A small spectrogram VAE, trained from scratch.
Model: log mel input, encoder arch vgg, encoder norm batchnorm, encoder activation relu, encoder depths [4, 7, 4], decoder norm batchnorm, decoder activation silu, decoder widths [48, 96, 192, 192].
Training: muon at rate 0.0025, 6000 steps.
Data: 39062 training examples, 7.4 epochs.
Rows from block 14 of the encoder of a small spectrogram VAE, named by matrix and row number. Each number is 50 + 12 x the weight over its row's rms, rounded and kept within 0 to 99. All counts start at 0.
Before each channel's rows are labels from the 100 clips, of 14976, where the channel reaches its highest value: "lies over" is the class under the peak; "strongest on" is what is common among them. Only what is clearly more common there than usual is listed. The data: telephone keypad tones over noise or synthetic speech.
# conv: 3x3 conv (encoder.blocks.14.conv.weight, 384x384x3x3, each kernel summed), inputs 192-383

lies over: key "0"
strongest on: clipping
conv.277:55 27 59 45 44 01 47 59 64 43 57 46 35 15 45 60 53 45 45 56 49 42 44 52 21 49 33 54 38 37 27 59 56 62 38 42 64 57 56 63 50 42 65 54 64 51 54 61 52 53 65 43 53 49 57 41 55 56 52 53 52 36 56 12 54 49 42 42 49 34 34 55 41 46 50 45 46 53 39 48 51 22 51 50 48 40 46 54 53 32 40 53 48 52 22 38 44 44 52 49 61 65 51 44 47 58 59 30 60 35 54 56 54 36 51 49 44 47 46 40 57 57 49 29 16 48 57 57 52 43 44 10 53 33 58 57 52 42 51 57 52 58 43 41 38 29 56 46 55 56 29 48 37 43 28 51 56 50 47 42 49 61 59 44 39 45 48 70 44 47 16 64 49 49 57 60 61 67 55 30 48 52 44 49 59 58 45 59 45 56 68 21

lies over: key "A"
strongest on: key "A"; mains hum; number of keys: 9
conv.50:55 62 71 58 20 60 32 67 50 30 65 58 50 54 42 47 55 53 63 36 54 64 49 52 69 56 51 51 40 55 58 36 44 59 52 68 41 27 56 46 24 31 34 61 55 59 65 55 51 61 38 43 47 57 38 61 45 64 48 52 55 38 32 46 71 61 41 38 70 31 44 61 30 58 44 55 56 53 47 50 34 03 51 60 37 51 64 78 27 27 52 36 46 32 31 33 40 45 32 55 66 37 55 41 29 56 57 38 44 32 56 75 66 55 53 51 50 60 55 38 46 35 45 47 47 34 62 71 45 50 42 45 33 46 42 66 53 25 51 40 31 76 46 41 42 80 54 27 52 40 37 57 45 35 41 61 61 63 47 52 35 34 48 66 36 47 46 64 61 51 32 49 57 48 44 25 59 30 39 35 49 51 33 50 62 52 31 47 55 59 59 15

lies over: key "0"
strongest on: mains hum
conv.207:35 65 37 63 61 66 51 54 56 38 56 51 49 54 49 50 51 38 42 42 64 46 57 46 42 63 49 61 43 39 58 57 56 45 55 56 46 53 44 99 39 60 49 49 53 47 49 61 63 36 48 50 42 53 37 40 60 22 43 42 50 38 53 66 58 40 58 46 51 54 36 51 41 52 45 45 47 40 40 40 54 58 53 48 42 67 44 73 32 53 28 52 51 50 53 54 48 49 63 43 55 39 48 44 25 42 37 94 54 51 45 48 35 67 50 47 43 43 43 48 42 29 44 61 50 36 72 52 39 99 37 54 67 63 41 53 51 59 28 30 42 60 92 48 69 62 52 48 37 31 81 45 55 41 55 38 36 45 49 45 46 57 53 50 36 41 53 24 38 48 57 54 62 34 41 33 55 54 47 53 51 44 39 56 53 46 44 50 48 39 65 48

lies over: key "7"; key "*"
strongest on: key "7"
conv.5:51 70 53 51 55 04 55 60 42 47 63 60 23 28 52 54 56 62 48 57 54 50 53 50 42 56 59 30 54 53 12 53 42 49 55 63 68 31 42 29 51 81 18 51 50 46 44 58 46 39 50 40 40 40 50 55 50 42 65 63 45 56 54 59 41 39 61 56 49 27 55 57 47 58 44 58 54 49 66 64 65 53 51 55 50 60 48 42 58 45 47 34 63 57 49 57 58 48 51 38 48 53 40 47 55 71 47 48 54 69 56 55 46 51 54 58 58 66 50 48 40 44 47 54 42 51 62 44 47 78 59 25 28 41 41 61 56 35 71 64 47 62 26 40 48 32 51 48 47 52 60 43 55 58 53 50 60 42 44 45 56 76 50 34 36 70 56 58 67 48 70 58 62 56 57 45 62 51 61 58 65 58 50 38 52 45 55 41 62 65 57 56

lies over: key "3"
strongest on: key "3"; mains hum
conv.100:50 57 58 63 36 45 43 51 70 39 48 32 87 54 29 53 58 36 49 54 58 48 64 39 26 31 56 65 31 51 35 61 69 58 34 55 59 43 52 65 66 54 27 51 44 60 59 41 46 39 49 67 39 51 53 53 40 55 31 57 38 44 28 50 41 48 44 30 58 44 51 31 44 51 36 42 50 58 43 55 56 57 48 36 48 62 41 64 62 48 53 49 58 55 78 30 50 41 43 41 33 41 51 42 37 39 54 59 39 30 49 56 66 51 49 15 36 61 59 75 69 45 48 48 45 56 49 57 54 59 42 44 31 59 50 46 35 54 35 35 46 35 38 46 68 49 49 66 31 46 44 81 45 62 37 50 35 37 51 46 81 43 64 44 49 60 64 52 16 58 50 65 50 77 35 29 51 48 47 43 37 52 55 47 49 46 47 65 61 39 38 64

lies over: key "3"
strongest on: mains hum; number of keys: 9
conv.366:58 59 37 63 33 46 50 59 56 44 44 51 48 45 25 35 56 48 82 49 59 45 63 59 54 35 44 41 63 60 63 58 43 47 47 43 37 56 59 79 55 57 56 56 78 46 56 52 53 35 45 54 50 47 47 55 42 41 51 36 32 50 25 48 27 32 46 40 49 43 22 50 56 39 56 41 64 46 57 46 61 47 46 42 55 66 34 80 22 43 41 45 48 62 61 55 51 60 45 42 47 40 66 37 31 60 45 64 51 52 48 32 42 58 14 32 58 34 57 66 46 63 49 48 67 51 47 63 34 42 40 52 34 55 36 49 60 34 55 60 44 30 71 69 61 46 40 28 18 37 62 51 46 30 79 67 58 47 59 39 46 56 47 50 48 40 44 61 79 83 37 49 32 53 46 43 55 29 51 53 48 55 72 63 59 70 58 49 39 39 76 47

lies over: key "*"
strongest on: clipping
conv.313:55 59 48 55 49 86 42 46 54 52 44 55 55 77 45 33 42 44 52 56 56 51 48 71 00 45 38 40 59 54 37 42 43 51 56 45 49 52 46 66 41 58 56 32 70 52 55 32 42 44 45 57 48 45 43 55 53 50 59 50 44 02 39 49 44 42 46 57 50 64 55 25 47 51 53 41 46 42 57 33 57 44 55 44 50 33 52 64 55 63 34 55 51 58 40 46 53 45 53 43 36 50 50 53 30 64 28 66 51 34 45 61 59 47 45 64 46 61 50 54 53 54 46 35 21 42 38 49 59 36 41 60 43 29 60 47 51 57 48 39 46 45 48 37 53 75 32 48 55 32 66 42 67 37 25 49 38 48 53 52 38 45 37 40 64 41 42 52 52 59 27 40 57 57 50 38 42 49 40 52 59 37 44 51 38 55 54 47 39 56 67 29

lies over: key "1"
strongest on: key "1"; clipping; first key: 1
conv.162:40 44 38 55 41 49 46 35 37 50 42 58 38 30 49 55 36 45 59 52 43 59 59 53 49 55 45 38 45 42 44 31 41 41 53 38 46 65 48 67 45 34 50 37 49 41 51 45 63 52 44 47 32 58 50 49 58 67 54 43 78 43 61 45 39 50 43 60 50 62 51 43 57 51 54 18 52 63 59 33 40 20 47 54 45 63 39 44 54 59 63 46 34 65 39 39 45 49 41 27 58 57 38 64 31 22 43 35 37 40 63 64 52 49 53 51 49 60 34 46 48 58 43 36 42 55 65 57 40 23 46 47 83 41 57 49 62 27 56 58 88 46 43 32 43 62 42 36 68 38 38 59 67 45 45 44 55 49 33 34 59 35 42 59 55 56 46 52 77 37 46 33 41 42 37 62 37 58 37 53 38 44 45 57 35 40 51 50 43 58 63 41

lies over: key "*"
strongest on: key "*"; first key: *
conv.60:64 47 45 44 31 44 52 72 37 54 53 48 52 33 63 44 45 50 46 51 52 41 61 44 21 37 53 44 53 63 57 54 36 54 45 53 72 56 45 75 52 56 52 45 49 42 47 40 54 51 54 46 50 46 61 54 61 33 43 78 45 17 57 34 45 52 60 76 60 50 43 28 53 39 62 11 56 47 43 34 64 46 47 40 45 39 45 34 51 49 26 61 65 58 32 64 46 60 58 51 25 60 56 37 51 41 44 44 51 32 58 51 55 54 57 61 46 57 52 69 58 53 55 44 09 57 31 52 47 39 47 29 58 28 48 60 36 48 49 64 54 48 27 39 35 61 63 37 47 26 44 50 36 70 29 56 45 48 46 59 59 44 54 48 66 53 63 27 62 64 42 48 42 46 50 51 48 46 55 40 54 40 65 55 48 62 52 46 45 51 41 45

lies over: key "6"
strongest on: key "6"; mains hum
conv.355:47 61 49 60 46 45 55 40 40 68 52 49 36 39 52 50 60 54 61 48 52 47 34 37 56 45 54 35 37 40 46 69 47 54 40 35 62 51 48 34 67 47 45 46 48 48 53 49 67 49 50 52 66 59 64 48 18 68 43 44 50 46 47 41 58 58 41 42 41 54 43 57 43 49 50 00 47 74 43 39 48 32 49 52 45 52 38 44 67 51 52 58 40 65 29 37 53 54 49 47 84 60 49 54 99 62 56 41 32 44 48 43 65 53 52 72 53 63 55 74 53 63 55 45 52 57 54 55 56 72 52 46 38 41 59 49 64 55 72 58 44 46 29 60 45 46 56 49 47 49 58 55 55 64 30 52 57 48 62 46 39 56 58 53 55 44 43 61 57 59 69 50 36 72 56 46 60 61 49 48 61 55 63 45 36 44 40 59 49 62 40 45

lies over: key "8"
strongest on: mains hum
conv.278:34 59 33 47 41 77 36 40 58 46 47 40 53 73 57 49 43 51 54 43 28 68 43 52 35 43 46 46 54 45 60 63 49 53 50 51 41 45 64 68 44 45 50 55 59 56 58 51 53 55 41 41 45 55 39 34 54 30 49 53 42 37 35 55 45 65 54 38 32 58 65 55 56 44 48 49 51 52 64 50 45 62 51 49 61 71 53 55 59 44 21 46 42 43 65 45 48 58 51 45 59 38 40 37 71 55 53 39 37 48 42 42 37 48 47 42 35 43 46 48 50 29 58 50 44 56 43 45 44 86 33 54 37 63 36 37 55 53 60 47 33 51 57 47 58 52 35 61 48 19 60 41 53 62 41 66 52 57 54 56 51 34 44 53 54 57 36 62 60 38 61 50 43 47 37 42 36 58 43 55 41 47 49 54 39 49 47 57 55 45 71 54

lies over: key "3"
strongest on: mains hum
conv.373:45 65 64 41 48 46 54 55 50 44 44 39 70 37 47 26 62 44 36 49 66 41 39 48 73 43 46 65 22 64 52 49 55 58 43 60 36 36 34 32 70 53 44 48 30 64 84 44 56 39 37 66 48 57 40 57 53 38 57 64 58 54 45 45 51 65 41 48 24 33 63 56 51 53 61 33 38 62 65 79 37 53 57 32 59 54 50 46 55 46 52 49 41 51 50 32 78 40 46 40 46 56 51 35 69 52 42 24 41 29 36 53 44 50 77 41 42 33 53 47 71 43 50 51 35 57 41 44 40 39 42 43 39 49 60 61 49 31 52 48 53 58 60 44 52 35 39 44 52 56 56 37 50 55 45 49 53 53 34 52 56 48 48 38 31 54 36 51 26 64 28 58 49 66 52 14 47 52 22 51 47 55 62 64 84 41 51 64 70 37 62 44

lies over: key "*"
strongest on: mains hum
conv.131:43 36 43 58 74 55 47 55 67 43 66 68 31 56 76 63 32 51 52 51 35 42 47 47 38 75 46 52 61 60 65 57 55 44 59 49 44 36 47 69 34 58 52 39 54 62 45 74 56 54 46 23 54 45 37 40 69 54 76 19 74 52 56 46 61 53 48 57 69 44 42 42 49 51 42 40 49 37 40 56 65 22 56 68 45 37 49 58 24 58 51 51 56 62 62 73 55 50 55 55 43 74 43 59 36 61 27 51 60 64 47 53 57 44 37 41 67 37 59 47 48 51 48 73 59 40 62 44 43 48 44 40 52 48 21 57 58 35 61 48 51 59 42 51 51 63 46 44 58 48 61 43 50 53 55 46 29 44 31 49 79 72 47 55 40 57 50 69 73 19 46 57 56 46 66 30 39 48 30 56 20 57 42 49 61 46 56 69 55 56 33 28

lies over: key "A"
strongest on: key "A"; mains hum
conv.302:51 65 68 51 52 33 44 61 67 46 39 57 47 54 47 51 46 33 42 51 65 53 47 40 47 43 44 50 46 57 62 46 42 41 59 50 42 60 37 40 41 65 43 65 55 45 43 56 67 46 42 51 24 28 37 45 42 32 34 47 41 44 52 34 72 41 51 57 39 39 46 66 47 51 64 45 43 37 31 53 47 42 51 44 50 39 56 75 48 40 32 41 42 14 55 51 64 45 40 53 60 20 64 34 41 52 64 66 77 50 62 62 45 39 42 29 61 63 47 61 58 33 52 74 46 51 31 52 57 51 55 34 35 63 52 56 64 55 56 56 57 38 46 53 46 54 47 57 58 51 41 45 64 43 46 37 53 65 44 52 41 44 32 43 49 38 48 44 32 77 29 58 65 54 29 55 43 31 39 48 80 77 27 45 62 50 63 46 43 37 65 30

lies over: key "3"
strongest on: key "3"
conv.233:34 54 40 48 36 45 50 35 64 46 60 58 64 37 50 42 50 28 84 42 45 40 48 48 44 45 55 66 47 65 44 45 37 75 47 50 22 43 44 65 48 61 38 50 46 56 51 48 54 52 29 48 42 62 46 59 72 39 63 13 29 50 33 61 39 59 47 45 49 48 47 54 53 57 63 50 38 57 57 66 54 39 66 37 61 79 51 59 09 67 39 33 51 39 73 56 55 50 59 44 42 48 49 33 37 55 39 53 32 43 51 49 54 50 41 47 47 48 56 58 67 38 56 58 50 55 53 62 37 48 33 43 28 50 51 51 51 55 43 45 35 28 71 49 55 32 49 54 22 41 77 36 44 53 64 56 25 51 47 63 68 36 60 53 48 42 51 48 25 53 58 34 54 42 42 28 59 36 41 50 49 57 48 44 51 26 50 52 66 38 58 54

lies over: key "3"
strongest on: key "3"; clipping
conv.165:46 55 28 53 61 50 35 43 79 60 53 55 76 54 50 48 42 49 52 72 65 46 25 65 60 53 60 42 50 49 50 47 40 57 54 35 59 52 55 47 60 46 44 54 63 46 54 44 73 47 41 41 71 46 70 49 21 50 50 63 41 43 34 42 53 48 37 59 24 51 48 42 58 58 50 16 36 47 43 44 46 63 61 32 39 11 58 89 67 42 49 59 39 69 27 34 67 47 38 40 75 69 42 43 39 54 44 34 47 51 72 54 50 53 61 72 51 34 41 64 50 54 51 52 41 40 24 34 48 65 59 37 44 72 83 53 58 60 40 28 41 51 33 40 57 59 46 61 41 44 54 57 54 57 35 48 62 56 49 45 42 57 27 43 55 39 51 44 38 69 42 47 53 43 34 39 54 59 49 55 45 44 52 64 40 35 52 54 47 49 95 25

lies over: key "3"
strongest on: speech; key "3"; mains hum; number of keys: 9
conv.225:52 48 52 35 60 41 66 39 57 46 81 32 51 50 58 47 37 56 58 36 48 42 52 27 48 47 61 58 53 52 54 79 32 57 36 54 34 44 59 86 36 42 50 68 38 57 46 72 70 36 29 64 61 51 40 59 44 47 45 42 44 60 37 26 65 58 32 58 66 35 44 60 62 59 64 35 56 60 39 49 51 47 70 60 53 49 55 54 16 52 37 49 60 47 28 50 66 60 31 65 60 49 59 42 25 54 50 59 44 40 58 43 57 54 54 36 63 44 65 58 43 47 61 55 41 32 36 51 49 44 47 24 41 67 44 41 45 53 45 42 35 51 46 54 44 18 41 59 34 53 59 43 33 33 47 70 44 54 48 45 64 31 44 54 56 54 58 60 23 49 75 52 43 50 58 28 61 43 39 61 31 55 61 50 48 48 52 53 50 40 26 57

lies over: key "*"
strongest on: key "*"; mains hum
conv.6:56 37 51 37 44 33 43 59 51 71 56 44 42 59 53 34 46 59 40 47 57 53 37 27 59 50 66 68 30 25 38 62 52 33 32 49 44 38 48 39 60 47 53 28 62 37 42 43 48 42 69 65 46 50 57 44 45 48 58 40 60 50 42 52 80 33 53 60 55 45 36 34 57 50 22 59 41 56 32 52 51 42 60 54 22 37 44 27 47 50 52 35 62 51 34 52 49 40 41 43 49 61 74 63 40 67 33 54 44 53 66 42 57 61 24 47 50 53 54 62 52 59 50 46 57 34 22 51 51 32 45 45 67 30 62 50 67 54 46 66 60 55 60 47 30 53 50 44 69 50 67 58 48 49 49 72 48 41 40 37 41 38 35 47 53 33 41 39 09 50 57 41 38 40 46 64 76 65 39 69 50 49 58 20 38 49 52 43 54 64 40 39

lies over: key "4"
strongest on: thin (high-pass)
conv.306:25 59 47 33 63 37 34 43 49 52 50 48 58 61 39 56 36 45 46 48 56 44 47 47 75 49 38 41 67 46 53 40 40 54 54 48 30 35 50 03 28 53 37 48 31 43 49 72 54 38 38 52 53 43 38 36 29 50 58 50 43 34 54 49 55 54 35 45 53 45 51 52 49 52 51 26 48 38 43 51 58 67 55 47 70 83 59 50 54 69 44 37 50 37 48 36 52 56 34 47 56 49 67 39 57 63 58 71 57 53 50 41 47 53 53 49 58 57 42 32 65 68 47 71 43 48 63 45 58 85 49 35 59 66 59 44 52 51 64 43 69 36 21 62 43 55 59 60 65 47 66 47 53 47 63 46 63 37 46 51 57 79 50 47 58 52 49 58 53 33 55 50 46 50 29 42 39 44 37 50 51 44 43 43 58 29 45 60 36 51 66 55

lies over: key "1"
strongest on: key "1"; clipping
conv.214:27 53 38 53 54 47 41 35 62 63 37 62 39 45 62 41 39 57 54 57 36 44 39 69 54 64 47 35 64 62 50 41 50 56 63 40 46 51 48 54 31 49 46 42 57 44 44 57 57 74 52 43 61 62 41 59 40 69 56 37 88 42 73 49 49 54 61 68 40 69 56 66 51 59 45 46 51 37 55 28 64 45 61 66 54 80 51 42 53 48 56 50 51 44 41 74 55 52 51 47 54 55 45 63 60 41 62 58 75 49 56 58 44 53 51 73 56 52 43 59 50 47 49 44 64 46 73 46 30 99 52 58 94 46 68 56 54 45 56 49 86 53 55 54 43 54 45 48 71 48 37 50 66 63 31 45 54 58 48 60 23 47 62 44 59 49 52 57 99 35 34 51 55 39 51 72 40 42 48 52 39 54 46 49 39 53 39 45 56 64 40 43

lies over: key "0"; key "*"
strongest on: key "0"; key "*"; mains hum; first key: *
conv.118:34 31 42 41 58 48 39 50 62 48 47 54 61 48 56 54 45 48 41 37 51 62 56 53 42 66 54 52 36 55 44 47 37 58 53 42 50 70 43 76 39 42 44 46 47 40 48 51 51 32 53 40 52 48 42 54 42 26 34 48 61 36 31 39 43 39 55 43 46 60 49 57 41 61 39 47 44 39 41 42 57 74 51 49 42 77 45 50 51 58 27 37 52 45 43 43 41 48 39 61 35 63 47 51 31 32 56 48 58 56 46 54 26 45 47 44 55 49 47 27 49 46 56 63 28 50 73 40 42 94 36 49 61 96 57 41 55 41 52 32 36 53 79 70 53 61 50 57 51 17 60 52 45 55 53 55 53 51 31 46 46 61 55 32 44 49 44 31 28 40 78 46 64 44 47 55 46 43 43 43 49 43 44 44 52 42 53 61 69 43 38 73

lies over: key "#"
strongest on: key "#"; mains hum; number of keys: 7
conv.77:64 49 35 69 59 44 33 53 51 45 28 48 26 42 47 39 45 48 71 43 51 41 64 61 58 48 41 28 38 65 46 29 55 51 46 48 66 49 55 46 47 42 50 39 62 54 37 35 54 57 36 35 51 64 47 35 56 66 25 34 39 24 57 57 53 52 43 26 58 69 24 40 50 58 58 22 52 55 73 40 47 43 59 52 63 53 32 63 76 30 64 38 46 42 36 37 45 49 48 20 48 54 63 60 55 51 50 45 42 42 57 61 33 43 42 35 56 42 41 43 49 28 55 46 38 45 94 65 67 54 45 40 52 79 34 46 52 40 58 31 50 46 29 30 44 66 69 33 50 42 36 55 52 22 58 28 41 68 29 67 42 58 53 60 53 35 48 29 67 54 80 29 71 36 46 73 31 46 74 63 54 58 36 29 38 31 36 58 46 60 39 41